config.toml
dataset = "synthesised imitations of 52 everyday sounds, one a clip"
train_examples = 39062
n_mels = 80
input = "log_mel"
layers = 8
optimizer = "normuon"
Rows from block 5 of a small sound classifier, named by matrix and row number. Rows with one number within an expert belong to one neuron, the router's apart. Each number is 500 + 50 x the weight over its row's rms, rounded and kept within 0 to 999. All counts start at 0. Numbers have three digits each. After the name is the row's rms in percent of the matrix's.
Before each expert's rows are labels from the 100 clips, of 14848, where the router gives the expert most weight on average: "loudest band" is the band of the loudest frequency at the time of the peak; "strongest on" is what is common among them. Only what is clearly more common there than usual is listed. The data: synthesised imitations of 52 everyday sounds, one a clip. In brackets: how many of the 100, against the usual share in percent.
# router: slot weights (model.blocks.5.mlp.router.weight, 16x128, trained with AdamW), inputs 0-63
# gate: expert gate (model.blocks.5.mlp.gate, 16x64x128), inputs 0-63
# up: expert up (model.blocks.5.mlp.up, 16x64x128), inputs 0-63
# down: expert down (model.blocks.5.mlp.down, 16x128x64, transposed), outputs 0-63

# expert 14
loudest band: 500 to 1000 Hz (53 vs 14.4)
strongest on: machines and effects (95 vs 21.9); electric buzz (94 vs 2)
router.14 114:514513491496521521507455443455410480534469446570520538508588522546483576446605551480493570583463573564436518522537526457617484440423482437501504515481556544461488500457531431448380389552409559
gate.3 110:575446550447559471442495504439496454536505503541490476551523556483559444460495481522501594607508519515529436497524537537495507474450571464448434477511480466445581540501485504376505505565480532
up.3 101:505421520512582500450534506426464451507513450528522432516465590493608481420494518549452590652462556484518472540526493554485521478449530446475488582452441431484554508519448462427525550531485506
down.3 089:505544453513479419509544473496570505444539464439421528484474504472429546442482493460629512564578505507539494515483475456518539438555558530641481522526559524402406458478480471501520484555515462
gate.4 108:429506547549466536482516473572511462599484507371651480461449653532408551485453521448554506575486503520538580525547515497486523525487503546526549477532482375464508488459475495463476490480463526
up.4 108:581449508449522420494500534484507552454546510560389363505529477440511443386519554507454480457496535454525470552527457484522446428494537468510483540510485537523602519499564528413507468523510483
down.4 084:497502511545437478516571483586481495469505508587636507550564488455519594385528516446643523479414501449552454472517467532492434527471580478524520532506491553537588464558432537517521506513563492
gate.5 089:460504598427565544515564449528487498483516460468519459567496462534457482456539542476508598471490547537492465473505408582486516486443617472511521490521450596521564614559409543494544466568521370
up.5 092:472476523502425648542451568520492513580497473487412548486555517507493473453416491503506610486450512540545464518545436608547523515462514479547533471463379496496453441499514532431519493538489480
down.5 104:527434430580447422476490531472567506538399400545454472508497484484456506402528411518526398470506516527457460492517496509512511483506560445471484479480445477438456493482383386524496518497434484
gate.6 070:528565441408444466474437545550571496441537514457488462486499513536378441402559563461493531505589530390397450520523568537535478487418555589489477495550512450491467470452511473435473593400512520
up.6 070:605403497456518480421479498498516494501533539485531517525467457548381474484421463508510454532570508481524410563536556455438490539531604616485605475501487395493472410457544574505449465462566530
down.6 107:519436523366417521490528545460520496527476436510423374444468538512511623411488535507519481440548548554487539492591586505502426472511610453451463645506462513489512524499513573520471513485486541
gate.7 126:552532545462476539572500488434547526532549482497422533581465483482436534576488477400421439541463568425513459433479583402536512551531581473543560487464381498503560530438444453519512519545531450
up.7 124:513557548471483535535478467419494469545535531520436548560500491476473506578454516487398433546488631474480463441446608446536490572541594472496511489474359539484551515437454519550514519519509484
down.7 139:503508510511541505503480495478449493490523664511434529576485479544481454549445559526472469496460567556515519600490512487528482529476615463522513491547550577412500551574483497524528452515464498
gate.8 111:531537522496475476542559451585549565529549380468465480537602518469491462430568487520493521408510496454489478487507478503456527550467479483565443468512548447510442561452442373486478485491438567
up.8 106:433482472530503503465364526450486443502476631516480508478388507479470509561435435475518495557482564563570494462521534528556489431530513480450570557475430501499517483568607634511534486494482452
down.8 143:577473456567503502405487489536519542550452497512533469530436528466494473659482547523502508545550516574466526589473640473482449465587510559517577517457512490462485454506455505513548514562519390
gate.9 093:493573456440507375466463489491537396462468472557450496537468495542502617539545509488469435620422598535519462468412542516533538499508586508513481486475485471505500529445565506645512554480422486
up.9 102:476503581454575442588574455512497490478542557537468493518495439541468541469454553481449398513518475516502468425473494461504524556513542514478502496487396533498510499425515497485483459474406444
down.9 109:559590534545556486468562552350532493526551581497511502431518408605469591495408525520493490488527475499493494506488460424492501456503566597525489525477482522449529448482462474547554463441515515
gate.10 098:500508518468484432491437465489524553541549572509442371523440530406523515454443628490476521527550458450538536475576482526487550556446555521477496499500443581560558498439456511460478462484527547
up.10 092:462571486448473566539536571472459525339461502449454477503514601536433482472583542501519573420502520512490495484558503514515474434518431464442512507529528504505500454550476518517443489453533452
down.10 095:447488502435407542498469520457458476416426413565519540446506484550437459527517528488551556451476526538443476490518584463508436557443426449542483596536467489599522471450414498448526479559549519
gate.11 120:535444449494534458454517474485501544445502562359499453414520531471502530457480502486445450392592463472562366529548445575511469520548502470443499502422534496536486481510534533570508491461538468
up.11 130:525453474463528480465454461466511538483514579390494494390533520463527486470491515461447466380617460467544352523540467521581485489531430484466500479435563513509476490499529537530501461456548481
down.11 112:475503539515468483410534508362498466582586641500480487388531495432533353541546492517536469554604445511520465513519495474517476521458472472527484525441468494546478440488545539484537486484457558
gate.12 088:480544437513423554495476485520501506529450569580607519426382441564540448522467492421553581435449407511530531479541531566499585537474465569488418457499592496445475514550419443433501512429572466
up.12 091:578423588487583573468569483452484497465583395533446461538589467436423504497484527447456450475550477476432466532498450458579361463500588533479490526497380520551490510510569549514484460587473498
down.12 099:444531451587567479530581494579482521421528500506524446535510524441591552407498502479634595430549477502512487558458401422505565511562428578508481470388507454489501446475441490480529550531544413
gate.13 080:520472364523470455511434466510488503515471511492441496466564503498534443398521492457464503407566483540599516525486536501616538481507519452524505500452578563451556464419426492599460551513518489
up.13 089:586599547482438520591438452526512458462436359559462545585520460529475420439532476473521554565450577475561483474428506473539523449430497489511484533561513489462536468497433464467525479595493434
down.13 088:508417499436473432502503533510552518470491525560508515529475500546575600475408453544517560482453497468581539468463520537433559490611472543556536471450473462574588541505409449532514447476612476
gate.14 077:460490439499558350430516450555507439427575494491493482424575491523412521526532534557529413575513521528584545483498529498448492577500470544507547588492496492572473554546464508504509543459471492
up.14 081:421572542505451542492539547486437482523552487545512462543439555509563515485532656552559462412518590490376477478501489553473556446559565450397418442526453493434470585449463455498493541547406487
down.14 094:451544445387508518493538521549495434519553492437544555562449515532432596524489482436595324489562436396468474498501420513537534508444496556522445456536575481555493457521550491441501463417603488
gate.15 090:426592473514513452539486535506425446505520611589574536487572468485544540553485513460437415518555436561507440488498521493498535507555456426428457497443503542517466520535461493480510427428493533
up.15 092:413508594487509560583496490484489489527497550482499535529581435578568515568544588552489495517461519458490592484525526522475467463539431610484479504576457529431488489440494411447449421526536560
down.15 102:558484573504428505540496566570578497406479501540493381467451535637530558416488455468529504519421590547499496501439526548555515453506519522430492554512494554509465503499333508474488593572501461
gate.16 065:471454545509513547530447499562485495500482468474518407440524466384533536467510433490487399508546497519487443529528519576537503499548496494528578506479489508497504553559495455557489492583494450
up.16 086:553501521551416540558479513541469459501419419480477401391505518417504533393496421590515444519542521498544414459549501630552547520544482440594509508405537567503472478539481394564525527609459549
down.16 076:476525517567463525497390509513460476531541526533551542436588425532511498567549530513576500419444491574526521539472384437495536402454532442516422620469495409469493561517563514515468505559527533
gate.17 110:577517485513558500473595611480514467494508508518474577584489525483580415527467500553449526521491450461421515573454496548524513450532542492607500555507539469544539491544416550573524427458509418
up.17 094:587474454523548529522580566520492484497417400489459589535453517457474433449431482616564501494475433565510500551416499533566508482478558514491505496538643510533568458530433526511532533476566445
down.17 101:601461508504464461472522565465468483490427600375551536553565506379477424467458486482495508523535400574529543489493581543521434528539516545524439532418512439540479435472493541480441537470560541

# expert 0
loudest band: 500 to 1000 Hz (54 vs 14.4); 250 to 500 Hz (31 vs 10.2)
strongest on: stream (52 vs 1.7); nature (52 vs 13.2); machines and effects (45 vs 21.9)
router.0 123:537460481466545549512443469484455507623531450492491548513483439495554456485555563466407503560534545446499572574487490420609517524534482542477558497480587504525453532421543468393465412545450509
gate.3 080:561555434513496520499624519465470553527477519529477545510454539487501534386459552523521463486573492495530385538487501623489468503572463487481509491474524521487543473493552566579481530473501506
up.3 074:467433493394514527492455477481452540444542516439513450504567532512509433499544509455493557477435492492495627462591469521450603527458526489486538533469432494469469506583452477491468468400528507
down.3 078:506556486495422539451506467495436432525623563501502475539481596484459514452536467491430577531479454506544441443510518484557489357511489444372454492555487532522415636497515507520473462557498497
gate.4 122:551545460496571497591443458487530474533492567599497460567509495451585469505560554449445492494541486498385645492507499504465557497516537512422502471505571484474585529434460436492507486507539442
up.4 115:365485450470431523454536553491550505395530462392539580554507511506438509422529422499481553453494461511531430611438475456474481518442427442567486544581480487495473465585576432498463505524445436
down.4 112:452494500543363542541458542497465526510536383446499649458485514554488444502458509449622466513458517581495493459491539445481522503550318482560381506546486527495613496478463513495514493531478496
gate.5 092:463570484588466403452578553446385511523560530495447490485518517577444470474533507484495514485535473475480484521447466453466483513478536488457487520575448531529475614441395452420520482477446527
up.5 088:580478489537552622495456463570603498443489547547617463570471495458545440495519452465519445557525416558476463488543543533454547463580470489476496592465500490522467371398606425570558555561568500
down.5 082:445496433558483504450553480540498423482570481506537508453456500406391484506516418512437428468586569520485443534501510536559550520555524586512527492517544524490506351438511498423524575511442456
gate.6 094:540480448504482488489527536440511487530527523452477393521504464509575451417543573530389410482489463510463566537560517509495500549471449514440432525502602483459600511429396476399581602473552507
up.6 103:483470506538479536573538428445419481497522593490530433509519509437517541581559490489498443546519554516343642435464581476390525536540521542502566499481477556546552511424565487528521544512521396
down.6 100:543510470447495539601502568404521478389550419410628444483522470428475407443471520499507470524615523465509567451461503516482527532545506593444403588554465497479488524472472459492511453577650460
gate.7 110:508459499510593526462397501493457497522439499596508548548453450489544550395477478528490569587425444512615459483563465513537507472468443518435412531499454421464467490543426467513504525420617559
up.7 095:572495470472497486387561550449498458401440541481488480578469423500566477411540456456497474456444427490458447633459477450476565489509533481521487562502498408504545557590524486507509548474498507
down.7 086:491610473492517556505546485526544530481559527467550677449461493469497439444455486524555475489451495514654517538556536507557529485463411451484589496518558500494424455456538509508600473447476491
gate.8 076:515448492579512517464436581593476575536538482546522569561450496513480424519503469597507592494515459437519599463525563510494489467487464541465509520537556447474565454507512469482472485534425535
up.8 085:465522474537453588611396561532566487468445510407535383442461491481475381460505480519492595485538439525386507459540448448470492610574498495589572535487622496562538467510461488544498517413463522
down.8 092:488534419518469532460522503503498510615486583396548544467549468460494432474512478484472508558575532481455584497548565587545572564526509514538425549463589473516475397452583435429383446495481535
gate.9 103:558590588433497483621498478550482543524599516511520475489555514509520492407530517572488554558557437554553477511396484471496473475535538511470545493486458546456458458480474494504499640533529525
up.9 105:542490470552621517373525460480552499488368580508546531474437497518528453579513560413528461414457572476468542478511507594530468571462529489547439469503538450463505470523531468436526362436508508
down.9 096:516563550472469455516508452479451455479523498513460464479542523461505540489458603455438460418618462466533507508521527497454494505574581527399430460512536470451491422552473480436531497429474438
gate.10 086:483580531495460603533510517520558487489473493449534453464512519514441509545549461379570457546508536395486394449528547549565513453493514478549487490534572499495453524524442530475490530484511548
up.10 089:475512376475508536469577519475593507473537463556508536554516450606540540472538562487526508449506539583536557419461499454534516463564419535522511449482406450511495453517512419578501567497491509
down.10 093:490513497546561553490485553472517460471538441527517557448502455489568551514422464466527455494510472443512513454451450481560430559532527442520516510452438470588463426474474571554532478436557461
gate.11 108:454484553524527490592531506499526559533508461401520444556441556416565504558529520460497496464494491467557431429509457452579490485557511430452511533520476589552466585475504522493510568532546525
up.11 116:474448555507560499580564436483541542521514546503546434538456552459554434556580537442501510548510505481453416451433466488591494527496502472461549523507404533524484578428517512428539544502505534
down.11 134:477357531536403516473500493504535540518496551405522489548464475468463456601440524503614548414514494475533413541485538485488460488488423505591534468533467503518479441537487482452544544550559494
gate.12 094:532508539443501564518555504489560446451461512481496411440508459584550512599588572500496501436506409487506491532503531457499440459397536482544425517521517487442469447567461402566514577445480517
up.12 096:457494499450542411563463581472504413501531470434433512541465571498557512498503395463491531598547625593484497447443503487493580503543489521481479496585487508474446524524553615506526524518479567
down.12 084:493530477474564450564495495450498560496429519444532398506433454484448498388536469547461524488667556510515465464483446530437511520565536517460424442482451476492437458487524483538539531482476487
gate.13 102:416466497484437485565501467442399495433486454547524384395466502468567394536508453483455565488548502553453593551522495527584481512440579563460496470551567416546544513512484480514444384450529542
up.13 095:546494448552462525539479491476510454476427629474527431513436432480466534465441479544479492474459462490476577519593491526561423571428554528479562443493593428468569515419472463505539488479539514
down.13 107:460493541527459457390433590475465465558607447497521584521555460511489450515589516449526444583502447463487540545484552511459557478506472525543474552527505586518425510504542456481626542454422487
gate.14 131:499519386512498421559551565543516480414570513509418562571438509480570557533518475532427571492405461550464518504528558538476572563456496466469416520565555417539529597562491507525484510631491433
up.14 125:485496515478511550403449518454528490578410527512619452405593480467496422499478491454570425509615555460506462524515496456507515435523470520549491481456483526506497497439502499486521412370474497
down.14 147:385564553375517482414489473545518478595433523536557495413541503469468443432515537521482513536626630403563491506487516498473476477550486484567570491532508576478465459538470509519524528472462395
gate.15 086:591412473533550493462498532487399560439455416508525508625556435587487523488605408461509533570528516515556539558458532479489563480511447536542566474571499554487487408500408433468525560523457510
up.15 087:470477479574524524607491459489488538410497468530521540581477554470507443581486483443532529588546535515568490485431528550486555479574474561399556543464467409561513501476539476536559405548535545
down.15 104:467464466511517496597528531436454508482447468504482481628523479418563397471480528520595399608512400481551524461580561470455487597463496442540497545498545534514571444482488512491549525554591518
gate.16 098:526515421475534477611558557572542484477491444447461527578472599464479482417523505557552560551515506495447432512438510482534484549430493556502520475532614473525560506581468514414453460546540543
up.16 097:501508555463481518483508395509523526469548626577560458424484447559464554466541470524516492560530524507575414534553538446518523365448455441574560468459484439499500587466529518572488505458460515
down.16 096:465480474480505450428498488512553465498549540541507427382492496495559585532500503467522549521648523549427497472572480541430504532490497527537455413553488420503470504518554459554562482447532491
gate.17 108:543486473551501541538503505479514444422513543480510455436435388521478417488522451565523551392499418519455544620539505520462540552543471543568502501433537527481478443442440498536551493474515487
up.17 096:459546578557484454517503579495483489479558510489451449521439470588522475397540492454544422454496438538433563639498475563524488552482471507411466552520540556447517500528502492493536558489526523
down.17 094:513546498514464498535524458644435509602629565512552507569557487452448430516587464507586386540553465553440543436511548464493475498493455516550499467476484465617539552491510452499582538482534579

# expert 1
loudest band: 1000 to 2000 Hz (49 vs 11.8)
strongest on: melody (38 vs 1.9); music (38 vs 3.8); car horn (28 vs 1.8)
router.1 094:411546560481564507515495645431482466464557440470423522550557538538491444471461470467480456496491464514472570587475457539453460536510409442447465573482493493541575538514449528492548413514501531
gate.3 108:446464505462475453530516559522552417504501569482483405453539490492468509500555535487564529502501529581507610456436530596517456530446532477491534498528494483456524528457498497468517360555530496
up.3 110:446470465465520513440526603553545499453473555484495358396633515525448437502558474481523486483488510617504588528530497646521427539467568488524528495481441456469546525453517430487513340534530507
down.3 093:490476540430416498472462503579458450586468441478455460456542518547431481547545504496473447499459456496521545518475468476475540573475536492573451520430545508423482420544498447482387461450466464
gate.4 142:453496494521505466435496628494531498462453517501537399447609505558417436523536469437542445482505503619543526541456535659471449495497485500440495555520468457532561533501515484452523357489517477
up.4 139:446498530511490469432496623504546471470421537501533416471578458537472453548547461436556445493486513611550492510465554615468457500503486486438519542505473460540563525504509512446524355464506457
down.4 126:480431499530450462554510512587497518555467597585530497437500502475452442547542431492396518579473509455593501431525481489467553543557529431481492529528502496539495545537508461509487392499504503
gate.5 070:529475464496500584492463488513526484600604514538399478490429455499562419483465514550514578533484470441451448488524524439560418530525596578485500490509620461625473436508460475490466578467480560
up.5 084:453513520485562582508417496505500547513474605504481405561376498491565441507443519552505574551457549415478557475544504471492513566554664512495568528413498530440417514538496456500458487473459524
down.5 096:548499586449555517573540497405533581468513526538532511525447498493534568544455464502515506467534626419447489436470482525474473449483461565503356476570495483470457448476426520489457429490501533
gate.6 064:546536563428443481580501482442514580410581468443503410444490470486563458458533474484472551496487432534514647558469513411438478475566537487474450373565495467555544526433547487525483490507533492
up.6 081:544448470575473460446589504515433488510516523526422481513511437483496545583498458588512395498531522608478314478504507482555491494452424528562490527508454550522505451556523550487512484465425519
down.6 087:512442555484490485428530516449440485536506533468459561572424492492458511503450570482484480537567458447564551482514576521476558437512533472401548437442503566459476526490462637437419516462489457
gate.7 131:482481500531525485501495541454572485597489586559412455503489510511474470478492439470494414551480524505556477519540471544544489547467547462597453502523383520509522467539541540490510374508467479
up.7 131:522522505457483507500514456538466482421515407408559534482522484456528553561511520521504563468543475491444554509487514437488503431557495511411552523490626465495468511470453469499472576499572507
down.7 102:671534548462557478560469485438600492441534394494403483554526516466490540584524559467529456447510445535487453520554498521509498451471459466539450447530482532525589480471512521569470484453495530
gate.8 082:494443465486441536558457428501447435481496399574561484527444446558499446550524579479446465529439497478456612520564562514496580451509509484479564465533613484491342510506485580525535510448515549
up.8 081:484501573464496592578503433573434522534547635419437492555527520547505527463530446494577581474493510447519490497352496460526474538509527502525554503487641497463507512490553479471502450497444615
down.8 087:551445502473607502522428475496557489453482565482427488581523477592569473561560569472449385486427487521482448505582621550559473443477509513521476495521491501450506413506502468527580462518454550
gate.9 095:533487472523496463484619490471363492467491472537501589537573457558559455587555452482569422427526431484481499564428493510527578410455591469472430622492539522416541534538570501585503560520586450
up.9 095:477530443578472444520557412487426540487480522535484489422585539558480547409561478482575403498461508498422502529596579456434548448491496541473444503529516455492549498431478571513539535386586468
down.9 092:515485544492622468470492561451558519490467425436457447525541466514534452484474512523502560475485493499561496488511543526527428496523507498461470505494443435519499550508500503515511441508338553
gate.10 094:574539563553521541482551527537521510531487639450537486433505488492544497511454393524572611501489452496542483458498497467504387529477441530579543514450552557485565490518467474506525472491433549
up.10 085:485538529543496522509529500482431440567460482451435494444482428598504606502523380625508590486422414545537543389612530543544479444569451467453505533536524483537521500517554499423488388475452550
down.10 086:516499505580558457582493476505554501540530461469504477500389511511567514499514586649480510439437507523415411572469538493499545556504410538549482497494485580480518540513434493517533408476465533
gate.11 098:583478552518531490635531443505490527581501614449403474475480535530441532519434508452468422552401480481415536425483608473529515578403412520462528426483428469465411540502482506521528497493422509
up.11 093:560535560491562459657483453457494516558557630501471501500436510514455472520525520468471414544430505495428518420479540416525539522472453496476528395457506497491426475467513509515518465550427517
down.11 087:560464521495415428476511497543524515560462555445503526499523424446571573490545489466476476511426509473507567468514606509460483561457557413532491430449573475572433539490490545407465538506538510
gate.12 096:463482557505504550593530496462552507478458554466531502465573481558458561497504423418556466538513559558528398490484489504500503438463540499473569491464537522508501495533400428316548390502532472
up.12 099:620546515511483412465490500464431465572461467524493553521506539466506535481592582596466554495463588452501508571451483522431467522498551519510498488532408438480540414492528594543412636436452479
down.12 091:408487533509557507481481455467431527503503615510551537454512479483528484509436489491471480547592451443456475595498426514553443497488454566451508470485508489497512612470516401525451475528524547
gate.13 097:479532524503399543409516496435442492478451530457575487463577490397556537506509502528474424567491562521455480485441501395503495533470418466470513511534383501509542615478542517501520451519529522
up.13 098:535463517517593482519452532528554527496562471566499527511467547589433469510509511408540558453564491453522480521475475514437428459553541507505483564480555544506546432473424479502494488508479515
down.13 142:596488473424536522442479467552550457470572434542505516497513490659435537659546531515527497528558419432562484539423541510556483501523524555475452362489569489463424442537459552513414500510544529
gate.14 087:619435496483558545480480452498533537539484566515509524467455446480526545523477523622461615470436531494513369445496507559458501535460572495481534507517561605495452541588494439438512500516550586
up.14 097:383533593498440425515512555516468469484480453545471502458552547565502450501554461402496380597501466458511559502519529450526502554506424500505495469500457420471583507431495562525557552537503425
down.14 085:500540414453502552485478496442381562543411509502588515532430505548544480581508427539471517575489499552460601450528509517582502497518521430513515526411427545405504436451488493445461473509504546
gate.15 120:440537539474639547596527534497484408568508512502394581505477474500534515500508467440506461441478525495468531457529538483556496470544562444454509511463576486454435442470512496474473411493486472
up.15 111:594396479517391429405544499452535572439490467415585473464519501489519520473496464537552538583502516485564459452551392483460522489528452562563455540512409473559485480520561504494524569508469503
down.15 119:455462539514527511507510527479434554540439445576448488503492560404564438441618520564591496439565462482432531547456362533493481546458429571452507503471533489580538545406548530489465503520596409
gate.16 108:415517501473557487479502538451525523525560450493454417440434538475447569470428556512458582492466499513486510414545498476509497483498519466573543579537437545525570501472462542538529465396422530
up.16 095:573465500594506528527445428515613492527454445520490554535521436530472408584562435490525410528530508534489487509425460551458472533493467567419389440399444414514442500523530468547512515482628519
down.16 097:506484506533498542518466453499571557449401457513509385480453503562464485383554495464510528468513527541523578606504500579488523542489490557426463559513486536537608421517486529554524576498488478
gate.17 115:422454549508442489508437568479526472454535477496477434442471495518484587515468596492601489457497509483534578535461433526622429517528605487458540463531480573587549484506443515444446479428453446
up.17 109:440506516508508532547451583487546521521485454426480576445503523522501517520452556420526559483498517464552597549381504547568474499510521537390474506538543501462524534507382441510480509384518482
down.17 099:513490443570515524451508439569601599542497398593606409426541515418433590486502518492461482534505489406464510459515510444508575526419564463495431521487532521454421391552483521473526463486420517

# expert 2
loudest band: 4000 to 8000 Hz (44 vs 12.4); 2000 to 4000 Hz (29 vs 9.2)
strongest on: coin spinning (71 vs 1.8); household (71 vs 19.4)
router.2 102:504461533563559526492493513521548532512575509571496436569611582516515454456495490432438508528444489596501428561458643474491463488529442549448480432463538474535527462417482516473624420587458569
gate.3 112:478470444566499563450385491556521463522441472585455542474496449530430426492457444506462622465472572519429508507422511509476502495472501501463547455534477554401490517547539478436527472580425508
up.3 106:492536562477447468535514532478489513475555585568408487514538492366370451448525479475501497489536456499510529464505557451578547548486408528499444551474622543468435576473528492446469502572482614
down.3 100:481472580484465544451459470477482614524586592525561485424495463469334465587477485545482510442504494439425520576517503450476475510467476555488428522459495435441496467573435590564546456514504577
gate.4 085:560603497538458526504487408559574601467429527470545474436523565495484486520520533489511441554503536441521509553501518486431446471492494527515485508428487505481496463549483515539462493562487563
up.4 092:454425487424420518433528529518592407557527471621474439497494512463481440503470486442537512454456525467466486460559472609525521468465412450478509468551580514423442540398577545519461464572555484
down.4 109:509551494524450489467529555501435562467507462464487591446503495393457437510495577520428580544468453509521459530481582499563494440442493458529576552527457468494378537468397490512554498463539440
gate.5 105:482550467436491509566471523473497474460460629536458533536595428463433472513528505474481508430467486473601559445481564424478549501463483517538625447437498456488477453515396423543518586542556484
up.5 097:541430474416512512483483527491527490503544570543456439476582381537463520522530518598533465497476526466597568501549530499450492453425546475489653492528542371447510496481443483510537628433514553
down.5 094:521524478629419521555551510569492492482550492451461495505581502475543505514473483523502495499495493554594481485417469481440565505460398435498458459506482511530508557503469562489520554515472426
gate.6 074:560610493543452514496446518535636481485447455452485436463420463375480541486439533553519600487519527517450558522549482454575578423511462461488522444489497459464440449424599496574482478546557511
up.6 080:571557509504424439485435477491547484435442476490484422537429465416506517449421460468490626488500467461508568503648559540485518486530492466504463476469477487521421523497541471568508499574587429
down.6 080:515556588504476570511521523564545492491532482402498519471486510399504468496454487508576565573536546376511527509431420554565521449425432520596506569463490473539540504507577439504504473515519487
gate.7 115:413455519494449450471428509634555542491460466459400481448527482400600371517572512488510521497465573506599423454425523471561479448459555520463490512522565453523539496489603457547475461487468471
up.7 129:548509486498528496572559538351424471491496568543597539588436436568492611462432486510479476527504473502402615535589507525445529598545469481463553464498406525466489514455446508446482484521575527
down.7 096:511578489507545495547463436417525540511423454478428595417537506452473569482516478544420495531571469503502505556496474484486519451503508521588506552476478536407545512519559500472485610455496570
gate.8 093:517510540564501475415453467587532452541527578525535448468576606411450538457409421625490454457584497444508502476414484450493484444519484554529504475435519467499594464504449555549471476502587462
up.8 081:551460472533547515562466528374494484527457499488545589420422531486514526435505497396444515597515579540384546556433461493570473528453505502520500445485494550506512556451492432478495476500462507
down.8 095:436447496442487540460569478559503620421455428538415521542472523508549457551563459526546504584519547474521393480492550593561592586445476454486486505565504396433434488573546458499520516459447497
gate.9 090:457499588544498429619427604588507529492503524413493443368569533475478449535506421564490501557504508478485542530485598529500498503482375486498525460549552510464536609396473521499511490503353538
up.9 092:397545588535478510528512598498475510515526511484505530427608499477489409492500528567612544519472461472509477546595513542507476482488351501536479539535483445455600587403534572516575516487378456
down.9 069:529460404511539499539421419610537448519473478482450528587504578499411539599484531515517527501503436515501398500446552535499494453475520499551591543537532491401472469451535495454504534419498497
gate.10 095:597449491529413436454593516534468514572455508631510540512509497523586584478431454586514528493551451552535518578492507475489493420561496489554444477520511515460507422475495541585482559542470510
up.10 098:600518494550545496475592492457542518456445400548461523457467472498536459568484523507484492467498548453447402538519492477598526542524408466514480471487370589476492540518601491470506455434454474
down.10 113:583526475439618501494546533465392501524480438509495550525538487598506493429529466460576457434569490553430560572473530462508442493603428491504472491439484451495585476458502534504471468473462420
gate.11 100:508556441491452432418424441569692464486521442551594516458435463520535529530604514518496461442480449522462522530497486514363472440510561524633471467500400516491476461438509507508512438510557447
up.11 085:430564494542536472609484547520405457516450521448465500575452575478542586519512422482540448529463553550488441422517461479505407513472536480475515432471470431474454499573495591447510520621503474
down.11 101:488510520530534420523496461478390514539450500456419592448463485446549454499367539489457462481530514440513542471521415466547495572469476597485525538506443521506517598493484503468424537501530587
gate.12 134:483447504525454533541527526440408637532505416553495496557608553548473446454483414414485453485495484484495495627516456488539450558550574502485540485468513539496430515525423477494523543511415556
up.12 136:508454517534467533551475523460440584549549450512449498572591563488500461428396428432447502510483496514507468596469441500455446582565585482557490527491472514519434462506461467505494581554378571
down.12 104:537475573506373476473458459525528549572499364557505428523447537553427403565569495537580519546507481477468479451495440502465537458481531584531509451502545534494506470540493460474477544495420490
gate.13 095:515569565423455444530453503543438461487541457406543427535493575452544567558493499503594465585488488497545518512397529535591474518483570475535368504531423495533505481505566562446523525446576464
up.13 090:541421463570540555500460438434503546466504527488407539485495494524515446539522501473435537367528513476577409320520478455514514467592457489541539551442513474465541475559494542442541542462495458
down.13 105:541517423588472450528536553428510565549459481501384465542450549456540498509434526489520473454534437578416531518490513544557504436478502505508481542506537498465470513466556513471470516462507482
gate.14 122:460516441469453496453414468581457517533583480435518497485555476494473547551528502489470394554597561457472608507499512405532454567521466458519397568484388480492448431440555511517501460526517583
up.14 125:480507535551536481541557511448442477507413536614431515498462497477517444427558550409427469396479548512442459481513537601516527435433520513513511496527554463513518602509379520605540474477443456
down.14 126:461445469582436498521568489460529495519383492542421579416431503456503491422409496504511455450419427546466451445499446524510545485497483470563487421490519572520498517471492509516516505442468425
gate.15 090:411648453469410514542532589520478525557582462379524577562435545427451452435449453498628553457553542575468498482468502478472568504512549532532516462424520546444471479419527513594481503444472533
up.15 083:493470444466506569506405465456468497483537422469521476432559454455447475537575575574494492475532541477513538601508572443552540445465491501480469481484426418499507595548426465480469453430525470
down.15 077:458423496465508509370465518460529572530451506583471453497474491582478480420488532526451506458539471477509405505505498517502412380546605590546588481503512582521449596489508392482529546471542531
gate.16 117:472511525491434588492547523485540450495478486517523399447509517518457502475531530513506550559502472430514458514579501490565551449446556483622494457499508474515444581539546472508508484545399505
up.16 125:488526581503430607462504497524490476496495510614558417469532523507463479481549443543506617577489458483520413536567510471518485395423591483595489498466532560489508539495520417477536492535426507
down.16 135:537478493466464514553498507489536581449505548549462472468484500581485494442582484500493481639447505577463492540484499507472419505511556476621388478588493531458440504488378556465430497542482628
gate.17 105:532491472492465429517557455435434520439453529590449590483554537454594442419537600566541556459543512471469563598505527479492432537501534471569406534463451422546584454554501480532513542441501401
up.17 101:488534453513470449493462412481458533525456485531465582513513594431629441388482566563563575410482483439476541610569522484490489432504547480529452542479597448531545479491476486520497519519528450
down.17 087:406475439489492545487522491451544560513501559454611570499508532581504453483335504448493487582501487549536518622486463526485454514444558606499491516548470471515526535501544547376616514492570403